A small contrastive image-text model, trained from scratch.
Model: 1.9M parameters, 64-pixel images, encoder arch repvgg, encoder norm batchnorm, encoder activation relu, encoder depths [2, 4, 2], encoder widths [48, 80, 144], text encoder width 128, text encoder layers 6, text encoder activation squared_relu.
Training: soap at rate 0.0023, batches of 256.
Data: trained on drawn small creatures on textured ground, 101725 training examples, 25.2 epochs.
Rows from block 2 of the image encoder of a small contrastive image-text model, named by matrix and row number. Rows with one number belong to one channel. Each number is 128 + 24 x the weight over its row's rms, rounded and kept within 0 to 255. All counts start at 0. Numbers have three digits each. After the name is the row's rms in percent of the matrix's.
After each channel's rows are labels from the 100 images, of 14848, where the channel reaches its highest value: "peak at" is the part of the image that holds the peak. Only what is clearly more common there than usual is listed. The data: drawn small creatures on textured ground. In brackets: how many of the 100, against the usual share in percent.
# c3: 3x3 conv, stride 2 (encoder.blocks.2.c3.weight, 80x48x3x3, each kernel summed), inputs 0-47
# c1: pointwise conv, stride 2 (encoder.blocks.2.c1.weight, 80x48x1x1), inputs 0-47

c3.3 136:144156125143132038182132064127140121103130103127130111101131121137134132141118110135131122124180150136141131096146150148141121157124107102123135
c1.3 096:132154107140131065172125053122145140110109123118126119104124091153122147133114099120137110120151152104130135086132159140150089141137084124127139
peak at: centre (74 vs 14.1)

c3.40 114:124131114119135128147152133111103131117114148127143141124133083125163115122058153042155148144110110109133166153093126131117093131133130140132104
c1.40 099:127115101130124122128144123115103146139123128148118145113115088137172111102053151036144153131130123132128159138101128144138123150147138140138107
peak at: centre (68 vs 14.1)

c3.48 071:119192124164139142124166161109125151118143067121129126126117140126148081170137134139107113119103122087101137127119121146076112134113091128141115
c1.48 105:128102130139128123158161156117107144109113092106101181167110112144158115174157170123099132101147118142134125128160098145113127152108123135184111
peak at: centre (79 vs 14.1)

c3.53 109:184163149141129094144135108138104108129092132160081151121189129130124134128143122127108127140144126177154122131146144116135078099116123133079120
c1.53 095:147167145138134098148135122123101095136113114142118136116200106138128132128132105134096132146122118121162131135150164118144066078125102129077109
peak at: middle right (34 vs 11.7)

c3.33 102:115129139144128141140171147170116080129134108156106124134104120219126137130118116137137107119109092142142119145097140107147127138110134117123189
c1.33 110:128127153145128131141174139171115072130135123183109135144096122199116165134115130115128104114120120135131112133092135104142127129121143102122183
peak at: bottom centre (31 vs 11.7)

c3.23 081:104150125140127134155128129146121144151092134127117120139185116085112182083128112141141115117104099150135096130112136114172083100165140133149091
c1.23 106:121147140154120114122126115135135136146130094111139134148166127074121093091103116123129129114130101122143084130111157108214117135132135124182110
peak at: top centre (30 vs 11.7)

c3.72 084:140130132199123109104157125145130111153128137124117112155160137096127182124147188124091096132150106108121137125147118139119103139077152145112139
c1.72 112:117092162192122094112150123130128119137158134140131115142135119093138073155125150101093100104147087124125130117153120136112070134097144124106141
peak at: bottom centre (31 vs 11.7)

c3.19 103:124140182156113135125138152097132121150081146103126108145140102149119156113116205133128100121140137172163116117135149091136115132112121166102127
c1.19 103:129143183166115119123131137102134115128071127133130123147139116166127152132127214134129134137127121176187143118140136112139110126118121144101137
peak at: bottom centre (37 vs 11.7)

c3.50 088:130145178123145079067141129105159122139130189147148165153133095136138108078121124141083116125140135135101134127148128112124161136137108122146127
c1.50 086:097148137086147096079135126080115108162117143131134185196142129132117129088118133120109128150102127124099143118117132108111169146116130108123143
peak at: centre (55 vs 14.1)

c3.37 122:121126113157136136134125144123152103082127096103158137124153121132155096145153127127083064120158114140095117132100117150093130160070139113157130
c1.37 105:104127098148122140118094135127164090088126082094131124122161120131139116141121119117083072094138122129088135142094117131101118120065140126136138
peak at: centre (61 vs 14.1)

c3.69 127:120137106102114127143071150135142131092143161117167135103179105091125180109126082123140119115135149121120116130145108099132178117144130107163139
c1.69 113:125124102093106128134093126136121157093159161124173127137163113075116164100111078129138123093124144118120102120145108124127186122150101124148123
peak at: middle right (30 vs 11.7)

c3.32 102:142175110125137135115180144132095124119053126137138113120133124155113130144118176137122108131142133171128171114092124140117088134136151153134088
c1.32 099:133157102115134124129169142120066123098090130132133118081130141177124127134130177141151108153129148182119150125078104127131104136116137126134102
peak at: centre (43 vs 14.1)

c3.42 107:200158137132140038153138132123113130151118120125129132087100112151143099117143099116117157141152137120143109113143125092129120147117135108110147
c1.42 098:153183139139142072163114137096107146157078122113116165111112117162140124127144086136117157145153146125159091137148138106110113132091140127114137
peak at: centre (61 vs 14.1)

c3.52 093:091120168071108136132111149133114113132114152100157114113095138125130126096153096128125158100137145111127119108168103114119077103120105072151119
c1.52 084:092111156078114138112102126108113117133121150125125109137069120132118139117114096120132131101136136084151121091160105124117077088116110098098087
peak at: middle right (42 vs 11.7)

c3.35 091:158163113112120059110155191118133125105140133136124163125163134099118096155135099140074129119152112133126133128168130119130147106109114146138153
c1.35 101:170189111151125091100143159143156113118144103152169128136154133129128100137125127134088133128149138144135147152131160109134117067119124150139178
peak at: centre (55 vs 14.1)

c3.74 103:118095125151113127161126106111134140120107130155176112105143122128139086126137133134174160133070105110121076171134088118116127102157127163134150
c1.74 103:108083133153127120144144125096133193140112128144142112080161125132130095127140149146177148137087114106121096156162087133112147110136133148125100
peak at: centre (66 vs 14.1)

c3.24 091:144123182136106127117140154132099103129107113084113090139128127139137111085141068138121164137151095125076133113132130166134122121122150103108171
c1.24 100:137126167096111142123118134124094114123096089094104100157103116113137069116101076134120153131142117100095119121153154169127090136118138104122151
peak at: bottom centre (45 vs 11.7)